Weights of a small segmentation model.
Model: 1.51M parameters, activation gelu, widths [64, 64, 128].
Training: soap at rate 0.003, batches of 128, held-out accuracy 99%.
Data: trained on rosettes with rotational symmetry, 195000 training examples, 21.8 epochs.
Rows from block 4 of a small segmentation model, named by matrix and row number. Rows with one number belong to one channel. Each number is 128 + 24 x the weight over its row's rms, rounded and kept within 0 to 255. All counts start at 0. After the name is the row's rms in percent of the matrix's.
After each channel's rows are labels from the 100 images, of 14976, where the channel reaches its highest value: "place" is the part of the image that holds the peak; "responds to" is what is common among them. Only what is clearly more common there than usual is listed. The data: rosettes with rotational symmetry. In brackets: how many of the 100, against the usual share in percent.
# convs0: first 3x3 conv (model.mid.0.convs.0.weight, 128x128x3x3, each kernel summed), inputs 0-127
# convs1: second 3x3 conv (model.mid.0.convs.1.weight, 128x128x3x3, transposed, each kernel summed), outputs 0-127

convs0.9 104 [114 146 147 116 120 127 108 125  86  94 122 130 122 118 126 100 105 116 132 134 117 121 165 128 103 118 158 122 111 178 104 107 118 118 111 146  96 141 127 140 111  91  84  98 148 150 126 107 135 108 118 150 136 163 102 162 114 128  95 162 119 197 149 139 100 111 129 143 108  69 151 124 119 128 110 155 116 177 138 143 118 147 129 119 148 152  97 114  99 188 134  96  77 132 105 110 146 120  95 158  96 159 138 158 162  97 158 151 109 161 143 113 166 120 133 123 138 172 148 123 121  89 122 122  97 153 108 100]
convs1.9 110 [ 86 102 100 109 113 131 156 118 158 103 129 119 116 115 137 140 158  87 103 115  81 114  82 136 143 113  92 162 103 112 118 128 123 127 136 126 142 119 103 111 150 118 131 125  85  96 109 104 113 122 110 117 115  88 155 101 121  94 114 145  88 130  93 124 109 132 127 117 105 132 140 108 117 137 146  98 133 105  76  81  83 110 156  94 112  91 173 119 136 110 121  95 115  99 117 126 125  91 111 132  65 116 119 120 107 128 105 129 114 127  82 106  72 131 123 106 105  68  95 126 110 120 136 106 133  94 102 128]
place: middle left (75 vs 9.4)
responds to: five-fold (32 vs 12.6)

convs0.92 100 [154 128 152 121 140 132 152 103 109 114 135 118 161 118  91 147 135 108 123 139 122  91 115 154 107 126  86 100 177 109 107 117 145 169 130 120 105 158 132 120 142 119  93 172 104 126 119 108  95 122 134 142 127 104 159 136 156 127 126 158 172  93 178 125  93  96 152 103 114 105 141 112 135 127 118 141 136  83 119 144 116 129 131 116 146 123 129 158 110  98 160 112  98 129 214 115 194 170 115 175 130 118 139 119  86 172 150 111 138 110 104  96 102 126 163 110 126 132 110 103 109 123 140 141 114 145 110 133]
convs1.92 106 [ 88 126 121 149 108 138 132 105 101  93 129 172  49  89 139 112 133 150 181  89 155 116 113 108 130 119 132 118 171 159 112 129  98 154 114 148 137 121 117 160 108 118 156 125 153  99 133 125 132 169 116  90 119 162 123  99 126 126 146 108 108 133 118 108 130 138 143 121 126 103 121 116 140 106 160 165 105 155 135 119 131 120 164 154 117 137 153  81 150 149 117 158 140 139 159  93 120 120 191 140 132 122 119 139 172  90 122 123 129 143 135 141 121 109 124 147 125 110 182 130 106 192 116 159 133 165 137  96]
place: middle left (47 vs 9.4); centre (38 vs 6.2)
responds to: three-fold (71 vs 12.1)

convs0.24 085 [111 101 143 124 105  79 120 107 129 130 152 154 144 113  91 117 137 122  78 164 123 114 141 185 106 127 127 122 129 154 135 131 108 155 144 108 146 148 149 188 137  94 142 172 150 125  97  95 126 158 139  95 132 156 167 121 137 132 138 157 140 113 138 122 133 108 164  91 124 103 152 138 134 102  88 163 151  88 130  80 112 148 127 120 126 107 124 147 119 153  98 157 111 113 160 131 162 161 116 146 142 172 120 149 119 140 145 108  99  92 120 131  90 150 178 103 108 162  98 140  85 127 139 116 157 108 110  99]
convs1.24 091 [105 100 147 165 155 158 132 125 114 126  91 125 158 117 132 141 148 144 137 157 108 121 121 112 134 111 131 134  91  71 154 124 151  88 131 106 114 118  93  93 154 122 146  94 127 169 112 111  91 137 129 113 113 155 143  90 123 134 157 122 147 115 138 110 102  83 118 144 117 152 135 135 119 138 191  89 110 156 122 190 151 118 151 119 138 127 127 127 108 111 126 121 145 132 122 122 114 185 142  99  77  93  86 146 129 140 148 126 154 170 123  98 123 136  99 109  93 121 210 103 149 124 112 125 113 142 131 123]
place: middle left (53 vs 9.4); bottom left (32 vs 14.1)
responds to: three-fold (36 vs 12.1)

convs0.100 121 [129 155 201 130 149 103 112 143 118 130 130  82 116 104 102 102 110 140 135 132 145 151 153 117 120 129 121 112 105 102 128 135 139 155 135 127  70 117 156 114 144 111 113 136 152 200 110 101 122 130 127 101 151 115  99 132 108 150 152 119 110 117  33 107 108 132 140 153  85 148 114 116 126 116 161 129 150 110  86 123 150 137 144 130 151 133 129 142 107 122 148 207 124 171 136 112 135 116 149 132 143 123 151 140 102 126  99 110 137 133 158 122 121 137 155  83 154 107 104  91 115 116 145 137 134 115 123 167]
convs1.100 090 [113 109 137 124  90  98 119 102  97  75 122 137 131 135 120 138 126  81 158 118 115 138 113 124 134 138 120 140  91 135 145 131 133  94 103 157 127 121 109  94 111 133 120 115 114 127 128 173  95 119 131 117 128 109 157 156 134 148 124 157 127 124  33 141 131 122 140 115 139 114  99 127 149 120 124 146 121  81 139  46 125 129 112 152 121 100 152 147 138 143 117  94 154 102 137 130 107 108 136 127  69 115 111 105 147 171 148 158 117  93 106 166 124  93 104 122  93 128 140  96 157 162 141 145 122  91 134  86]
place: top centre (50 vs 9.4); top right (38 vs 14.1)
responds to: pinwheel (77 vs 49.8); four-fold (37 vs 12.3)

convs0.47 103 [138 164 157 131 126  89 120 139 118 151 145  92 148 142 129  95  79 146 121 117 115  96 126 135 112 145 114 125 137 149 117  82 111 141 124 111 145 145  96 147 126 106 155 128 111 118 145 119  94 128 126 158  77 128 142 160 102 104 139 107 102  84 139 122 116 128 146 145 145  88 135 142 146 127 110 145  89 154 151 118 136 107 145 136  81 112 142  98  82  93 125 132 152 121 118 171 129 120 114 137 145 130 140 137 134 110 137  82 109 137 109 146 153 140 203 101  89 103 118 128  96 114 117 135 103 216 175 118]
convs1.47 093 [119 104  92 172 129 122 115 140 153  88 112 130 152 136  90 168 178 133 120 150 118 153 140  94 132 163 152 147 113 138 141 167  88 136 123 156 132  80 149  98 103 144  94 128 153 122 164 121 116  90 174 116 112 101 130 107 120 155 138 117 103  79 110 102 131 166 141  94 125 137 120  97 114 119 129 112 118 108 120 109 123 116 137 108 150 103 136 109 162 130 122 142 164 110 106 102 142 101 106 106 153 111 121 113 141 119 127 143 130  83 146 101  31 118  84 136 149 121 142 113 135 125  88 134 151 148 140 122]
place: top centre (51 vs 9.4)
responds to: three-fold (36 vs 12.1)

convs0.29 106 [100  85 152 132 124  82 173 123 124 115 116 109 157 131 134 127 144 130 113 137 119 133 165 127  79 153 136 143 129 159 114 135 154 116 134 147 144 101  92 153 157 104 117 126 140 149 148 116 153 142 173 109 101 133 127  89 132 126 134 104  98 115 144 100 170 142 148 154 103 155 116 117 140  97 158 144 118 204 101 133 113 152 144 108 128 142 102 168 141 132 138 139  99 152 126 147 201 114  79 166 148 150 117 183 106 153 118 147 123 173 122 135 123  85 101  90 132 117 127 116 111 123 112 146 142 112  98 135]
convs1.29 094 [181 165 143 127 130 115  96 124 144 147 158 174  95  99 150 161 137 123 117 118 166 148 137 138 141  85 131 107 124 102 133 167  93 117 161 138 115 129 121 148 110 141 131 147 149 131  76 152 111  79  96 169 116  91 128 150 104  81 111 145 130 134  94 145 163 137 121 106 177 135 113 135 121 168 131 170 142  96 120 148  99 125 125 135  79 129 116 126 135 119 121  91 160 114  90  80 144 104 106 103 142 148 102 128  96 118 145  75 113 152 121 143 110 142 122  92  95 122 116 109 137 104 122  97 105 141 134 133]
place: middle right (35 vs 9.4); top centre (30 vs 9.4)
responds to: four-fold (45 vs 12.3); three-fold (40 vs 12.1)

convs0.33 097 [140 119 141 116 146 130 134 119 118 103 124  94 121 133 148 155 119 125 150  97 122 180 142 167 149  97  81 140 152  65 148 131 147 125  59 118 111 176 123 163 160 109 104 107 138 131 159 144 127 157 114 115 172 144 126  67 151 154  79 168 111 135 119 115  71 115 119 106 137 115  89 121 135  99 111 118 136 109 130 116 134 118  65 157 136 130 105 115  90  94 136 115 114 116  97 138 109 147 140 118 110 107 134 146 117 125 121 139 148 112 124  90 128 153 104 115 123 144 116 153  81 127 145 138 121 142  85 143]
convs1.33 110 [131 122 116 120 131 143 106 154 153 155 107 158 115 159 113 127 126 124 138 108 143  98 112 131 133 132 107 143 151  91 102 101 102 160 156 136 143 115 122 130 126 118 108 147 126 115 113 129 160 123 104 142  81 123 168 172 130 146 147 118 154 118 127 169 159 145 155 120 127 131 174 118 115 129 135 154 152 169 111 162  63 164 141 111 126 126 188 136 166 117  79 119 142  74 162  88 158 137 126 103 114 161 111  67 157  95 146 129 134 132 172 123 160 125 145 146  98 128 132 130 139 134 111  78 148 119 150  98]
place: bottom right (49 vs 14.1); bottom centre (28 vs 9.4)
responds to: mirrored (90 vs 50.2); three-fold (51 vs 12.1); four-fold (36 vs 12.3)

convs0.86 094 [143  67 147 114 160 142  97 160 153 160 170 113 143 112 112 138 117  95 142 179 114 139 134 128 123 105 127  88 107 167  99 130 105 117 135 119 139 142 133 161 124  93 148 120 147 125 106  87 113 135 109 128 179 164 152 139 109 134 154  95 125 132 157 125 124 122 124 133 130  70 137 152 176  94 115 131 106 103 102 159 131 166 158 109 114 112  80 123 144  77 109 122 132 132 117 136 133 144 152 115 120 113 127 154 140 128 162 184 144 105 134 153 139 131 129  82 108  94  95 109 172 143 131  94 127 128 168 125]
convs1.86 090 [107 161  87 144 105 114 123 141 141  92  68 107 119 145 114 140 183 161  97  95 128 107  96 156 118 120 114 139 124 124  94 110 116 124 132 107  79 132 167 111 159 106 137 149 128  99 141 130 131 124 103 140  90 150 126  98 135 131  71 115 159 113 113 145 105 115 132  84  97 166 136  76 107 144 111 133 118 103 135 158 154  80 155 146 147 140 140 101 135 140 112 121 141 130 110 141 164  99  97 158 158 136 120 133 129 118 119  95  69 164 124 124 120 125 124 145 160 145 106 107 124 113  92 165 120  89  98 113]
place: centre (53 vs 6.2); bottom centre (38 vs 9.4)
responds to: mirrored (84 vs 50.2); four-fold (34 vs 12.3); five-fold (34 vs 12.6)

convs0.64 111 [152 116 155 125 167 134  87 143 124  88 135 104 181 140 107 163 101 116 110 177 155 104 153 131 151  83 151 113 130 124 108 120 135 133 134 153  93 133 161 133  92  98 145 109 167 151 123 117 143 165 107 158 141  99 117 155  94 113 102 134 156 133 114 154  98 136 116 140 135 137 164 114 159 171 158  88 124 118  94 133 100 154 131 128 114 128 106 106 177 101 113 140 107 136 123 141 134 118 117 154 163 150 110 170 154 100 122 108 133 167 112 142 179 145 144  91 119 101 113 160 158 110 141 177 128 121 127 105]
convs1.64 100 [127 169 140 118 105 142 127 159 144 132 123 135 109 109 172 117 176  99 126  96 106 138 100  95 137 151  96 116 118 106 168 102 170 128 151  99 155 141 133 102 141 115 175 188 120 175 161 147 166 106 158 172 100 157 138 120 134 146 137 134 131 122 108 107 101 123 119  75 114  90 138 155 137 125 105 152 155 144 138 129 195 121 133 151 153 121 134 146 120 130 144 111 118 110  99 117 148 110  92 128 116 141 118 104 139 150 153 161 156 139 143 146 102  89 166 114 120 155 136 179 123 159 136 114 133 166 124 133]
place: centre (87 vs 6.2)
responds to: three-fold (65 vs 12.1); four-fold (35 vs 12.3)

convs0.63 098 [145 116 100 148 148 147 141 107 119 112 158 134 120 143 122  85 120 176 136 128 113 154 107  97  99 115 153 139 140  94 140 144 117 159 118 156 104 146 154 131 106 144 161 143 104 121  94 152 143 125 114 103  78  78 118 140 114  91  81 111 147 126 172 144 163  89 158 118 119  61 122 118 114 104 126 137 140 147  91 125 108  87 129 111 138 115 128 124 146 133 118 134 129 154  94 137 166 118 130 138  82 136 136 157 137  72 136  91 146 178 155 128  83 121 121 116 136 125  99 107 106 150 123 186 135 142 103 137]
convs1.63 098 [137 118 151 132 126 109 100 137 101 158 105 137 154 102 143 142 147 122 103 145 115 101 150 182 117 138 123 133 113 150  79  94 126 127 137  90 132 136 110 132 148 131 156 131 153 184 128 103 120 146  96 135 120 144 127 137 139 128 192 102 125 104 153 157 111 171 101 149 115 145 144 102 143 117 117 161 125 148 142 117 102 165 160 167 154 162 101 114 162 101 152 105 135  87 148 108  98  95  99 127 157  89 122  84 116 173 134 150 129  76 111 123 118 126 133 141 111 161 122 195 149 144 136 127 152 132 151 111]
place: middle right (26 vs 9.4)
responds to: three-fold (63 vs 12.1)

convs0.72 101 [123 174 193 132 109  55 116 119  95 113 101  93 129 141 153 141 115 113 131 121 149 158 146 153 170 146 140 109 152 105 169 143 169 113 129 116  74 143 131  79 162 116 117 130 132 151 120 143 160 109 124  79 133 134 151 118  96 163 133 127 119 166 120 125 138 108 155 106  93 105 115 155 113 121 154 139 101 120  90  89 142 155 135 118 120 128  92 118 100 131 145 143 156 133 135  88 141 115 149 120 131  96 122 112 122  93 124 127 165 117 132 124 116 156 100 140  85 145 152 114 151 110 119 120 139 127  63 131]
convs1.72 099 [159 100 145 135 136 148 134 131 162 143 136 141 115 133 142  85  94 131 140 112 109 131 109 151 119 138 144 107 131 115 108 112 112 151 111 136 129 103 140 112 126 118 101 128 109 131 110 196 151 156  84 118 131 101 146 101 137 154 128 121 181 144  45 171 120 144 147 133 155 174 150 124 135 104 101 122 178 107 175 145 107  95 105 111  79 164 120 101 125 111 109 106  84 115 153 122 113 148 115 105  96 134 131 145 135 135 131 133 124 113 149 107 173  91 166 133 152 111 135 133 124 153 175 129 132 168 135  95]
place: bottom right (36 vs 14.1); middle right (27 vs 9.4)
responds to: three-fold (48 vs 12.1)

convs0.108 094 [122 156 133  95 152 148 144 148 143 110 168 139 118 164 170 143 101 122 127 154 116 100 122 117  98  94 101 113 167 133 136 124 129 100 148 136 154 155 122 123 106 127 125 116  92 138 119 104 164 129 142 132 117 109 134  97 138  97 157 131 120 123 162 127 131 118 153  83  95 144 120 132 120  97 122 153 134 109 114  76 132 113 117 174  43 103 141 163 112 133 129 148 146  71 170 142 151 122 141 127 143 132 157 107  85  74 123 141 100 106 175 101 104 113 120 134 151 147 128 103  99 163  92 100 123 114 140 107]
convs1.108 087 [141 108 112 167 130 125 113 143 127  88  86 128 109 132 128  99  82 141 140  78 143  96 129 110 109  96 109 139 152 122 139 130 131 141 106 107 122 126 135 102 141 118 116 138 186 102 106 149 101 128  98  80 106 117 111 113 118 127 137 125 143 149 138 148 162 146  92 150 130 130 128 140 162 126 149 104 116 122 172 146 162 121 142 113 111 134 147  64  42  86 123 129 143 137 118 127 123 152 144 130 168  89 148 113 116 126  87 139 189 119 112 166  91 139 122 117 162 171 129 142  98 106 132 111 116 110 118 105]
place: centre (55 vs 6.2); middle right (34 vs 9.4)
responds to: mirrored (100 vs 50.2); ten-fold (43 vs 12.2)

convs0.114 097 [101 109 145 141 127  51 130 108 112 134 131  96 174 132 115 143 121 115 119 185 150  85 132 196 179 115 156 124 135 133 135  89 138 105 139 132 140 119 149 148 119 121 124 181 107  99 110 110 116 136 158 129 157  98 147 129 117 129 147 150 181 113  79 166 140 147 170 107 156 121 128 131 143 141 113 163 111 158 115 130 154 128 154 121 145 116 121  99 135 125 164 118 162 133 128 173 114 129 133 100 124 132 105 111 158 154 112 120 130 117 128 131 157 137 165 145 149 161 130  99 146 120 171 131  86 125 141  92]
convs1.114 109 [131 109 102  99 123 151 119  90 116 109 111 149 149 144 118 130 150 115 153 127 149 142 108 125 100 113 118 104 125 117 148 169 129 120 116 104  66 128 109 110 166 115 147 107 121 151 136 162 187  98 139 145  94 136  94  99 162  87 147 140 126 120 113 114 108  78 110 124 100  94 140 112 142 107 108 105  79 110 135 107 112 105 108 131 150 110 117 133  90  97  96 117 147  82 165 146 115 117 104 128 146 121 156  69 109 131 100 130 124 146 155 113 106 132  94 145 137 112 103 164  92 153  83 142 108 161  85 114]
place: bottom right (81 vs 14.1)
responds to: mirrored (87 vs 50.2)

convs0.38 115 [129 103 132 149 118 119 128 124 112 146 124 132 127 132 116 153  90  75 110 107 199 133 124 114 111 120 104 126 125 159 115 124 131 107 131 167  89 109 105 138 124 124 139 152 126 149 128 152 150 137 117 122 127 139 151  87 108 143 104 110 134 155 115 151 167 129 165 109 117 106 134 117 159 130 159 125  93 160 133 109 130 137 145 127 146 127 142 120 223 104 110  65  80 162 119 101 121 123 103 128 102 113 105 112 128 110 118 111  96 115 112 173 167 133 119 135 115 131  97 153 133 138 139 132 114  42 114 100]
convs1.38 095 [157 167 104 124 119 135 110 152 133  83 161 111 139 102 105  89  80 131 116 122 125 139 117 174 123 137 145 135 114 115 149 125 147 150 114 121 130 117 132 102 122 119 107 117 114 133 127  79 133  89 134 121 140 118  81 123 139 108 112 112 153 212 131 116 106 111  85 139 122 133 124 127 101 141 110 107 144 109 124 161 130  78 103 100 114 115  60 167  99 116 101 101 122 135 148 161 134 137 112 154 104  98 182 118 137 127 147 112 140 144  98  95 116 146 146 117 129 131 163 117 137  89 106 163 101 159 128 181]
place: middle right (64 vs 9.4)
responds to: grey (44 vs 14.3)

convs0.104 103 [132 116 122 128 148 136 139 147 119 148 132 154 150 138 148 141 133 156 108 102  91 106 128 143 128 137 128 115  98 137  84 135 103 125 124 173 141 174 108 123 157 112 100 117 101 145 170 128 164 154 116 108 140 144 182  86 127  88 100 122 103 131  94 144 179 159  93 132  85 115  86  99 116 121 136 127  78 135  88 123 157 146 145 121 116  97 148 127 126 112 155 121 124 140 130 108 126 102 144 117 185 155 127 122 187 128 160 139 112 143 146  97  93 131 115 107 124 162 112 169 113 104 127 125 120 188  92 123]
convs1.104 107 [ 88 126 107 212 123 116 132 119  88 154  96 124  92 116 124 129 134 132 123 152 130 164 144  78 117 148 132 117 165 100 156 143 146 105 126 114 125 104 107 137 113 178 155 118 140 137 112 126 127 122 137 160 125 116 119 205  93 146 168 135 134  87  81 138 126 124 133 142 134 159 131 147 137 138 151 109 168 133 139 123 122 139 104 134 182 151 122 112 144  99  89 130 141 161  97 109 110 142 106 123  93 105 130 145 125 116 153 135 118 176 102  98 145  93 110 100 109 115 169 129 146 138 128  92 148  98 130 104]
place: top centre (50 vs 9.4)
responds to: three-fold (47 vs 12.1); four-fold (33 vs 12.3)

convs0.20 099 [114  83 132 120 142 101  93 138 114 136 134  89 142 126 139 147 139 163 147 106 148  93 123 106 120 150  99 149 103 164 135 115 110  97 170 150 120  78  83 140 129 103 123 107 131 134  89 110 160 129 141 106 131 154 111  72  97 123  99 139  97 103 107 121 200 127 148 141 126 149  70 129 121 129 113 130 121 182 118 139 138 138 166 152 104 134  80 160 114 139 114 136 102 143 108 124 134 136  94 155 101 140 111 149 155  87 169 150 119 133 154 138 107  73 118 106 137 112 152 109 116 138 120 110 128 143 150 105]
convs1.20 105 [163 133 145 125 110  75 142 114 140 117 104 159 116 119 148 187  78 168 128 128 145 137 116 135 107 148 123 111 131 127 109 102 142 174  99 123 130 153 171 120 141  83 140 144 129  79 134 123 126 112 121 147 127  90 134 164 183 145 128 132  97 188 123 155 137 145 139 142 150 115 140 169 101  90 132 130 133 120  93 135  66 151 123 119 142 102 139 159 106 131 108 141 139 111 164 135 136 126 155 132 137 162 154 138 103 145  87  97 133 152 113  96 165 155 151 152 165 161 108 141 129 106 158 107 158 122 132 134]
place: bottom right (52 vs 14.1); bottom centre (30 vs 9.4)
responds to: five-fold (49 vs 12.6)

convs0.21 095 [134 129 121 157 133 101  98 111 153 176 126  71  91 130 150 127 150 118 150 157 146 104 134 150  96 132 106  83 143 128 115  84 131 126 144 113 136 167 144  91 147 118 179 130 120  86 137 127  84 104  93 139  97 123 103 127 128 157 112 130 120  99 106 171 145 153 156  70 143 161 132 124 112  80 107 128 133 121 128 119 128 117 167 156  78 103 126 140 151 200 128 138 125 109 149 148 122 114 174 135 118 115 154 142 165 144 108 156 142 145 141  85 129 120 113  99 138 121 137 147 133 115 150  97 143 138 141 113]
convs1.21 108 [148 133 125  97 108 144 142 149 109 106  90 118 198 149 105  91 116 106 141 142  84 201 125 126 132 180  99 131 151 109 145 177 117 145 131 120 113 147 136 120 137 144 127 148 142 117 103 144 142 140 142 124 151 157 134  52 106  89 117 133 120 114 107  97 136 143 131 176 123  91 143 127  98 139 132 107 140  97 123 133 107 144 144 109 122 145 159 154 114  90 120 130 153 104 117 134 145 140 134 145 115 123 119 107 113 144 154  58 127 137 136 168 150 119  91 133 139 136 125 128  74 103 101 129  99 117  90 122]
place: top centre (44 vs 9.4); top right (34 vs 14.1)
responds to: seven-fold (33 vs 12.9); six-fold (32 vs 12.7)

convs0.30 085 [159 184 112 161 147 134 126 104 134 157 136 111 115 133 130 146 111 143  88 151 135 144 169 141 108 172 105 102 172 128 105 113 160 179  95 142 100 147 131 117 168 129 135 137 145 101  81 125 124 109 134 163 158 118 139 109 192 115 114 137  97 121 107 123 116 159 115 161  87 111 126 108 131 132 170 139 166 116 102 110 187 114 157 107 142 118 115  88 113 114 131 142  95 136 144 147 140  95 147 128 134 180 113 148 138 130 168 145 123  88 140 116 119 120 119  70 122 138 145 143 123 126 129 107 173 140 121 136]
convs1.30 108 [132 110 137 137 128 124 139 170 145 125 147 149 130 153 106 119 165  93 143  96 104 103 106 171 113 108 140 144 142  82 144 103 127 101 153  84 111 111 116 132 138 158 161 151 117 145 162 119 168 121 103 119 118 103 122 153  90 114 140 112 176 125 118 112 128 145 103  67 126 151 169 146 103 106 115 152 165  92 160 120  86 132 102 163 115 124 143 103 151 116 117 123 181 119 129 124  98 108  96 108 157 147 100 134 140 108 135  85 101 116 104 167 167 104  71 136 132 148 102  91 143 139 130 118 109 126 140 110]
place: centre (36 vs 6.2)
responds to: three-fold (42 vs 12.1)

convs0.84 099 [ 94 123 111  95 155 153  88 120 141 173  63 129 121 166 142  69 115 140 143 130 121 158 121 139 151 113 150 170 122 115  85 106 165 181 105  90 117  76 117 128 121 120 130 117 101 139 130  95 143 118 100 102 136 158 123 115  86 136 139 136 131 136 134 125 159 117 125 134 139 130 105 155 121 148 172 156 137 149 143 151 119 157 116 114 115 110 122 122 113  90  79 146 100 136 144 136 148 125  97 161 151 196 121 168  95 128 140  94 149 139 114 130 158 109 152  95 146 132 118 128 123 117 136 121 148 124 166 103]
convs1.84 097 [155 120 120 134 119 123 119 126 146  76 121 140 135 156 103 169 107 161 137 138 131 138 106 137  95 122 120 105 130 133 139 146 107 120 118 168  99 147 140  64 111 146  71 147 116 116 137 118  60 139 132 118 131  81 117 107 126 126 139 110 136 150 127 152  86 134 145 141 166 138 113 109 180 117  80 111 141 119 131 131 183  92 146 155 145 120 129 174 138 172 160 119  91 128 123 129 124 190  97 124 138 119 128 140  90 141 144 150 126 149 155 125  86 138 114 132 154 111  86 120 113 143 141 181 113 147 121 117]
place: middle right (78 vs 9.4)
responds to: pinwheel (100 vs 49.8); six-fold (37 vs 12.7)

convs0.55 090 [141 144 102 145 103  96 110 135 127 165 131  99  77 117  93 132 127 110  99 111 128 165 149 129 136 145 137 131 142 160 137 136 109 176 113 127 104 123  92 108 160 105 132 150 161 100  95 114 165 126  93  61 172 132 122 103 116 128  95 128 133 172 109 108 105 104 143  89 118 111 139 130 104  73 122 155 149 181 102 128 144 126 115 127 136 126 137 140 105  87 123 143 152 166 102 116 111 109 174 120 147 139 124 113 129 130 104 105 117 127 163 114 115  99  69 108 146 122 102 112  96 141 142 132 174 108 135 157]
convs1.55 086 [126 156 116 143 104  97 161 164 117 150 124 173 173 177 113 123 115 135 134 182 126 106 127 138 132 110 112 112 130 134 135  98 147 108 161 132 106  81 148 110 147 138  83 170 103 140 124 166 119  85 151 123 121 130 112 158 126 112 134 142 156 168 160 120 194 126 186 146 132 139 125 172 116 133 123 119 132 100 163 148 163 150 159 155  99 123 121 122 138 138 109 128  81 140 123 163 129  99 128 131  87 100 117 116 147 136 141 123 136  94 169 139  77 148 148 155 150 139 120 118 124 124 106 135 128 118 143  85]
place: centre (36 vs 6.2); bottom centre (29 vs 9.4)
responds to: three-fold (34 vs 12.1)

convs0.94 101 [138 117 129  68 113 107 114 144 112 121 131 146 112 115 185 111 151 176 139 123  93 134 134 145 113 135 100 133 123 111 116 133 121 148 105 146 104 179 136 144 137 136 190 122 151 103  91 148 124 116 107 131 132 103 114 125 156 118 139 109 129 147  88 118 103 131 108 100  93 131 145 169 157 125  97 131 173 118 192 181 146 141 126 110 123 120 145 133 105  89 155 180 143  91 170 127  91 141  99 140 168 125 104 114 125 149 107 122 184 122 102 101 140 130  81 129 112 116 149 150 107 138 142 131 138 120 150 138]
convs1.94 105 [104 146 117 161 154 133 164 130 134 124 131 106 112 128 136 124  48  94  74 108 168 145 120 149 113 115 116 112 117 147 149 133 123 144 130 156 149  92 119 143  76  80 121 135 109  90 199 129 138 143 122 135 130 136 142 127 107 162 101 151 169 114 123 139 137 128 138 114 148 124 128 110 111 129 160 105 151 120 108  96 140 109 124 109 123 130 126 189 101 166 127 135  97 115  91  72 124 164 161 131 110 103 160 151 133 107 119 132  73  96 154 119 126 101 165 119 150 117 111 107 121 129 153 107 139 148 115 142]
place: centre (42 vs 6.2); top centre (38 vs 9.4)
responds to: pinwheel (80 vs 49.8)

convs0.41 098 [165 139  98 138 133  96 121 152 163 144 114 102  88 125 121 146 101 130 109 115 154 130 126 108 132 112 103 128 152 126  81 124 165 108 134 144 108 125 111 126  90 138 167 144 134 155 124 130 122 127 157  82 134 127 151  89 141 109  88 116 109 189 120 121 132 117 135 147 148 139  92 147 105 138 167 136 106 121  69 130 167 106 164 146 122 102 119 152 102  93 140 134 147 145 107 113 164 152 113 129 171 136 115 167 132 142 124 100 104  99 114  85  80 117 129  79 137  99 110 146 166 188 159 132 127 105 139 136]
convs1.41 084 [136 123  94 142 125  98 124 155 115 114 134 162 123 126 137  94 127 104 151 108 178 171 142 135 132 158 105  60 144 140 186 117 122 159 134 126 135 119 101 125 178 121 161 118 132 140  99 126 140 146 117 119 130 128  96 164 120 125 163 171 150 116 101 157 140 108 135 116  97 144 116 130 152 140  98 173 160 120 177 130 117 154 142 165 118 138 153 105 106 101  98 141 117 129 135  95 128 106 145  96 108 137 125 110 146 114 174 164 132 121 116 165  94 133 132 147 116 167 119 100  99  82  96 139 149 158 135  79]
place: bottom right (49 vs 14.1); centre (28 vs 6.2)
responds to: three-fold (39 vs 12.1)

convs0.80 103 [145 133 160 122 111 108 131 126 101 131  94 158 164 112 154 124 122 151 107 167 139 153 135 184  91 142 112 151 112 120 128 130 114 144 137 167 103 161 113 127 130  99 132 143 159 119 142 124 145  98 131 188 140 160 111 117  76 144 101 152 105 110 115 140 179  98  84 118 130 128 130 105 164 113 114 170  95 125 123 132 162 137 178 107  66 133 112 146  85  77 143 107 144 170 127 150 123 131 169 120 153 118 106  91 148 137 139 117 171 143 143 131 135 112  98 101 114 119 138 125 112 136 103 159 132 137 123 151]
convs1.80 084 [ 95 153  94 136 115 107 137 144 148 113 148  95 112 162 150 121 106 147 110  91 124 107  97  96 135 135 120 155 129 132 113 133 135 137 113 124 136  91 141 159 129 123 146 155  97 133 150 141 100 129 148 124  83 108  86 102 165 110  93 150 167 124 147 115 114 145 149 127 134 129 115 157 117 161 179 107 132 122 107 131  74 109 146 167 142 101 146 134 167 141  65 112 105 137  96 131 121  54  94 127 180 124 129 130 123 102 130 128  86 156 103 115 149 134 164 122 150 104 135 128 100 132 118 131 132  65 125 104]
place: centre (90 vs 6.2)
responds to: four-fold (45 vs 12.3)